From a checkpoint of a small multi-label audio tagger: layers 14, trained on songs of 200 made-up bird species, synthesised, often over outdoor noise.
Rows from block 7 of a small multi-label audio tagger, named by matrix and row number. Rows with one number belong to one neuron. Each number is 128 + 32 x the weight over its row's rms, rounded and kept within 0 to 255. All counts start at 0. Numbers have three digits each. After the name is the row's rms in percent of the matrix's.
After each neuron's rows are labels from the 100 clips, of 14976, where the neuron reaches its largest size: "strongest on" is what is common among them. Only what is clearly more common there than usual is listed. The data: songs of 200 made-up bird species, synthesised, often over outdoor noise. In brackets: how many of the 100, against the usual share in percent.
# gate: MLP gate (model.blocks.7.mlp.gate.weight, 320x160), inputs 0-159
# fc1: MLP up (model.blocks.7.mlp.fc1.weight, 320x160), inputs 0-159
# fc2: MLP down (model.blocks.7.mlp.fc2.weight, 160x320, transposed), outputs 0-159

gate.115 099:193175135140151147091127101200142178164155140163125137127112082158049083135199062135165094114173150192187127052112149103106099150155106110093186169155148138154123150061169119132153108173142106122162132094207140157101110141175170132097146160116117097164154097154161131167171119092134169097122158123119115093145176097180139147181136101137097143105129080125080167155126087076121101107156124157078153103117133112108114148178098178159161092107149138142135111106174114124128153118164142
fc1.115 093:069083158089102130094169121131191068101077176163136131113131150150150165189159156143085123155115112116120154143112114134102130146143058100183154108140149134086084087112138108079148154066145162161144119115187143092134099154153144126101143049162120097103053101100079125152085177118114104107098150140087129146103106140062150107126188088135142169130068095135124106116118158214135099132164125065108115097143108146135183130107073162107147127177076110083112131145169160101154085154112133
fc2.115 097:151071135103162193081112104121213149189143129103099130114134132043134095062154104157137164119151094092135196118104067126130113078090128183111101137077128094127122133074136136105137137149128162123128152198146092200089126198091161107135126132135060167085152118134117102156146084113143161138093095177101120131095159148089105103131154176106124119157134096104134113131093186125168176175135134191136080182165099168125102132166101124161114107090139125144165107126108126156150126186098159
strongest on: pitch: middle (74 vs 34.3); wind (45 vs 14.5); buzz (43 vs 17.2); first syllable: buzz (38 vs 12.1)

gate.214 098:118081134110131126149174184178089153128107172057156159136102161141170123118089107138093122196090114147108178171154163165105107138068102127133118127109113169157091036099119148123136152113184118167176120151169128116098107094147097138093151060157160076142186154059114155131121160132164128104129113087113166032123177121127071077124117123118162107150133103125134180102088126149143106123128152126184079104121124139074102105150101183126175144124101076108107138137140130171110149186074118
fc1.214 100:174125157101158105145075116133162104149169173140069146117150193154105130149166113168134151138174162204126154138184166124149120096133159129113113115135192092206143138144138143181181103128161169135123114117114188126123125135126082124102129090090133126136080171097195103142120155145104135080139133098131108167147125137170095188165166152156162147154139115103175176154139145082154170163103085081028086147063117160134128149110118171133093126137129159142155072190133073088122132154076133
fc2.214 092:106143128149113070137051111098082156126050197119118096122163058115135177114150161124132170150125072101071106094122123127131092153159132122090178133209111142128160186138150087097159127138180113161110153137166135094171120194148138139120113117130124122120145058146143090121079076177092125143192122119161105137092131145126127125073153132142140063161106094113167152118128174114182156147113072101147076161091206144111076106132122134104183117168135110092164102163132106167119135166114154
strongest on: rich in harmonics (69 vs 30.2); pitch: middle (68 vs 34.3); harsh note (55 vs 19.5); first syllable: harsh note (44 vs 10.8)

gate.230 103:107150153086108127079141089106118159121128101154060107139069178146166086162069132104157190141144114076141086132073098095098102094150098124139142197167075138108095126097160169131078143134121163126079131159165083131105193074108071094139117140119147095189178139110154173125143129105116115142125123111093150164153152093104152120171127107123136152093135158100119131146071094113123157117146129162048117129164109066094136106158160127160224112132154074139107154096122121162114202155100179
fc1.230 107:099128146186067142138163149144129134099135153148118087140120133167077131054191170141143140149128138114135174112165136160133078129121107135166176138135068108121096110144160121117140161130090131156090115084142156053123135147164085193129129135155092059083093117145093122177110118074093151101162114128097095105140160056094182105122132083121181109035168112189100164182109120133129143119141101177113076128097103141087135134139179151102112129161152132055092163144068150130187131101117136
fc2.230 102:190090092062149127203122149112199122101132094156077125160136101098157194153123098144097135166105122101119139131142096131156140162127129137096167126127192137141158105123129099139183137133140131089136052192167120139117064170144115129169144106126134150044087127125132142148119077121133110090169095075085145191123125113168172078151178148134136167124083135145186125151151162126154142137070127140112175170044171146142078150147137128126109093133143177119108055155110124167161119070126121
strongest on: warble (57 vs 18.4); mains hum (55 vs 7.6); buzz (52 vs 17.2); first syllable: buzz (47 vs 12.1)

gate.211 092:161144127128153127171063082175136144172048177138081138182144124139105161176154067084107090121133148083068075163156102073146136169126146102139120140094124165132155132174097161150175139145162153140113138124091122109130138108123144131172132177145142118088140137138161134112103092147131136115163190108110119080146168040178133191113187129101116144103145230177077104133090125144080156093092154108185166126104120118131158137142119113138073125136140145162142126104094180163171082163150145
fc1.211 099:122064176131147164204085116142113181168134130141093189156104156076108120123155145146087123138116130069151208138074144155194134133200170089130107143110123137143102149124143064091095087115144091124117129109132142091156137135166094093110126139132136143090130112153181141101137101078092177205108136143128102181133129135089156094163132129134090129114095076133112112100114155134133134121161163169131171052118107168096105152073144128182174097121074076173103110103156139091203167118160102
fc2.211 082:102133117129147134199111135098196108101134122109149096076085152166089071103105091155144147175083138224156173145129118049134195119164181135106109148074143112131145127157100129099099134151166065113115098091165115127099080149116154128107110152140197093102126114099134161110119158185122061109116141105112122189119136099131173087171192165128101157098081129115136101125155143119132157124168079130163159172132139124102127141084128113129108153149135074224151108122129109127118079197154122
strongest on: warble (51 vs 18.4); arch (44 vs 18.8); buzz (43 vs 17.2); first syllable: buzz (37 vs 12.1)

gate.149 103:172131134129059126098177141157172100148133112111130103161126163103129130150133116100182088136104112133038139178107077123171105078167163162142098152125136128135143098133118106069158150109145068121189066091121087171106127109167063101130159128157114121174140187123145147198120154096139101102151157142166124081134170098134117086152107097137154164151099135135189078171163198145110140156159101134137191160154057143130064080091158163111167163120136125148086126171147139104167135092121084
fc1.149 096:111150127109088127082215099128131125093075172120142056076118135123142079128091180146112140121074137154111159155144103085128085125215141157170075100123145164129171136162140131161127105204117096101112142115139086143155153168083089114141166140147118090138188120214139152175170169100127132106153149081150129154114142141117133137068144115084124185076143160144158095137126111138132106078161071146166135128080167061112098099163174133133144113096112136089090149165175082169130108164123129
fc2.149 097:119111161181124087151107098078155125167137097172122114108118150095128135110157127126081149101155193144151095164083095154122110175149082152089211074147112078139128145117087071137169167124131078116179086096119071122124123128107109157177156088087124115144098117116124087130177151139096101037153143120149143186179146120115150129160129099049114143124109140071116167127121112144120156119169118123177229168140148145113158123162137112153186187131155136136139075173155159063153106124138103
strongest on: warble (45 vs 18.4)

gate.282 095:101161125156168165143158084062062114095065108129149197100122131089139156137146161133102145077167145126096091110098102109069124134142129104113093031150120177088086135184122102154127156160101111141117143108204114129139168145144150130173166085141137103166147117132063113163103129084109096130196099075137201154114126081143090127109146167134120096139075190142094101125122163137159125126130118076158151120140220068128081134103176130149119138088076154090121102139137133119163128129137107
fc1.282 100:105181097103133124140047168133164081107106144177113149164114103108070102147161123120114122127084106180106169124169223133129063106070117104090141117127189109121170105064131156069161095143105084129120118113151091144104164122132148100116136117142115123131064145113128159190147148119166219138103113152136146076065114119188095129127092120117142110081176090105106116111216112111125114136085082135119080127150140135167149142162088112110157103129168128089129202176083128144129119130100145
fc2.282 092:100168100113166095099103067094125124159153168179127116113089162102069136123118147124056152132158156107137152165146128087059108089148123160108068123172158123133114163172126090155151099155175144143117126161147107109110136155185123072145188080139110179077135172131112124094139113057110121183105080063084093147142167130106113138165117110173095152160094133147149104178156068129117066113159113101159146132139120189137117134165161057142160089162128129161103177117114172100135076079164162
strongest on: warble (51 vs 18.4); mains hum (35 vs 7.6); white noise (26 vs 7.7)

gate.306 096:063113110157125099120086170115118132140131109083144134085135102110090086145177191158120153179090167192139156138152121091179141154131093122144133143153175146189128091181155086104152129130148138142135125163167141051150116150097136155146127105101157105183130119141193116121231069100103123135120128082142077126126102140079098125078141131096095148068177112140110165092121110128078126122098138136131176090133119145147100072145159118193114177147148110107071103119111057104137072191166156
fc1.306 109:058166154165156153204088127133076124138175152136182169180152097160115115179110120107145169098127128064144135152137080094064091110128145069110182155115168185177121124112161153112103126104091123137138150136134099114142167149117135129197147129135131097095105101109131048091102138133137072130092173115147096102133144134109103161100114180043161130156149129109151120119093045164083098143075171137116163114100117120113155095122087161157167111173130084088119060091130097134134077156132122
fc2.306 100:143196099115111126098120127127136127143088142152127135138113119202190118099127158132157093087115190155097148106149158157120164129095123177077133185091198087152146138157109116151165189120099166109077093093167156097147124167126109124120103095142133160100179197124139146113138088094111132105152113123127114151158063133165100155180155060163082146187067138121160126106125118158147178083149172138194086113155083124149147127120217121135122108091149124145174119101102144151124185099063174
strongest on: warble (44 vs 18.4); first syllable: dip (27 vs 7.8)

gate.283 090:106126120153125056099164095121105167150131111168088150134083204131089130153109142170116142088113217135142145115093101142162044148143127129113160076187109139119176129142136167093105134117166157122086083119098159126198150096117110178082114087148143135127095139183155144117138050083139161100104164087178140152090073159079125135132131140153178169137158098122094082152150108122103136118132089158158124098156173144119124140128121063131171178143054115080109135161144196132115179106100142
fc1.283 101:142124145172152096134060117198128141168068131114156125200114131088176138176093111094158140158122097142090170128111174133092165148138071082165066167140111108127123157173101142131062165157114155147170136121136125115144119158095110180128142130144118120119075127104163163079098122145084096144149176132107099137088162136135164098123164130156117176179197120148112166107135118152082079175110145163188120139119034169113083131086098110172096106160082126115115181090159124120140135137205158
fc2.283 091:142080142109147114156123097135125118135113174159072123117059146162135095161148116155097134093153115146146159109185155089173075201120152135158068112142157138122133143127166189153077117075148089136100166127129143122175121103158193094126134168107155165110121093160103169172143072147089118142093142113142143060066172144119098117140100090148152131142155136136130198119099080176153156126106163105151184200102117153079092118143124060090156078112083181176095133079157121123159156145117074
strongest on: warble (39 vs 18.4); pink noise (34 vs 7.5); clipping (25 vs 8.1); text has "clipped" (25 vs 8.1)

gate.42 102:104195104147176108143116110107133102161124063120105123119229084164122138123142079147132129130110135141122120093130154117155136141157080153187078126135149166102077109155125131166067137145150101145126172153151133141158156137111174110173137125152089080102140135123168166187110093124076084158108098175113121162118119116168141133145126138156137091156165119126131153169174155105136170127157072126092114152099080176123182104154140190181158073046166096116048110172151131141143105167038131
fc1.42 098:114106127109133147144056079106139174104089132059148060144111079136126102138169091143141085119132128142137153163133126122126125110105153144125169112134099100064119134136043114066161082100079099164119117183125104118080115162187137127069134118099209131127142105177172168141112129140053131130092139114087136125105061094099155174176131148110143162161080050128139145125121078171125130163120176112163128104097133169156126075155137133168112166129108180131137158117118133065063143128147076
fc2.42 102:128147134187164129110108131148175100190171165174158210158082125086084118175137171145231130095100092102120122148133121158158087126112177092170148131100077152086116155101127097122082080149160097179133100163073169144100152165096077105180107100126099144179181140145115142150158155088200130119102105126133134108155119142110117138149127115116134155103101177124104119130124147096129086088168079176089100115141134058096118132120075131154128112124115166100156145074164142095192065134119127
strongest on: rich in harmonics (66 vs 30.2)

gate.293 089:135144070089144151167138171071168112154111108141173121086209133153182148132184192133208121123103127121078143103074093125050111086155111169096116100132173129168113087152083141145200137121136095190096088123135136073095145124083148182129102084133093155126123125130091169152129169151148144054105098143096112144096142083147170088082164126131131114148168134209132086086153162117122130154137128080108129131114114152140193164097187117143138160144134097148097116161096108115116122128158120
fc1.293 088:164155110100114134092124105154119096109094055149144071108091138122092176112169113172119166142087120126098109139154134156161099143114175142143111127101170117098092081128057136104145128049103087113126105131145166110164151184166146100128122143120142145135121148097114079093195148083152186186141143176169109179140164115102085219171228097115088091138119082096093139130195088148161107099077125124131128145124157131118148113166141123162090145145141142161153173065128106181127142099109165
fc2.293 086:122137115125122130153110116154109077156098109104149147047152151122075070193154121115089151116077132157132096090122172144092121078164160117107118068142173131101104116088152161096130126136187116123048145163149127151131061138153146128135116193157062176124128073104125123188150137119147134121225144104131129109163122140131195149138112109163121106117155197141170114146156121113092089107115110181124121122223096094168087091134086151115138110173101132203156121145122148078163099117138099
strongest on: rich in harmonics (68 vs 30.2); mains hum (45 vs 7.6); clipping (36 vs 8.1); text has "clipped" (36 vs 8.1)

gate.216 107:118172243134138109182181087171127142149132101114121145129148134121139130169102154112134184167102101130158136111123115136158097082195119108140167210200164080117168138102109138155061134144098129091130136144207172149102174142152153080103128127181112138113165084099165121153151138139148144109115112154108135174123098150137125162118173150137175155133154144120149146220157116109159145125155079166122137096150173112093130092118129173107150147128060088149074114153160146164110195179098144
fc1.216 100:183194119194099081115123206137035109110138124135129097129117069071133122095192121178100152088099109124132108169135160157115091120082103156122110116140083191164142125173091111139140137102087109128117100050079119117128173112149136197112134103064158167092089124114140120135103061120137118096157117134119123132099027090090153145100141151114134149150103111177150114123074148154126115078127122152149129157101096116132162091085144134150173121109168147123126147184145167177106131191139129
fc2.216 104:158121040143093104109133132113136074068164125098152107154140142119146107079138118092158140146119172157134120125117199113189114194065173074141127095111093122104119127142136100061141138162097163100152088116107133144147072136189125179190085143141120127120079101164138102131193099107135177125184154136086099161077192156103152124149138170096125082115181133137148149195125142104122100174126147153112111134095120172133106159139183127047096123128112117159113144143052141087142091147148091
strongest on: warble (58 vs 18.4); fast repeats (58 vs 22.6); click (43 vs 15.2); first syllable: buzz (36 vs 12.1)

gate.6 104:127090103115118070211114172099142148095118097088109114171102122186146126176105160139153163114122122088125091134122086122136109141105191122158096158127115135132123128087110083086132123097130135134152140110130065140104191100201145124070109095111092107110130132113152135172107180198173206104042106176128167080065174145150100134093186106221215110140109142134132125144096127152156102093143157107093095125122145122133141098142117157111140137138125152099134136135143071110087099132066097
fc1.6 089:117125125082125158110178136090101077180141123152182139147153069095177158095093192122071133100147197115139132186099205147148093183121115145110130100147103093129160103147198102091139131108133100150115124124136107172166103137067111137109070109109128114116132047141085108076160132118068122140155159137151179124159095086108108111134127131116115137145165140199103140188143179190181164131135058150105107140097132117131179192118160144076101135097135139142126126114167103162163128070107134
fc2.6 096:099153161140130146115132135093102098113148085110119122122106112143157097165116125093094154101172174156110144107088163059081112115125132138174099074154113135089107212164062141178093133130082117151130107125103176123145189132170147087142152171132144158146156094121177173140117157144119124150155115133092105169178091138108127123192122165158124116100149143079158120119114127162090105127134106101097123067112148147097129152091088086113194117111060072139165006128079138156147164183068157
strongest on: rich in harmonics (95 vs 30.2); pitch: middle (66 vs 34.3); arch (55 vs 18.8); first syllable: arch (47 vs 8.1)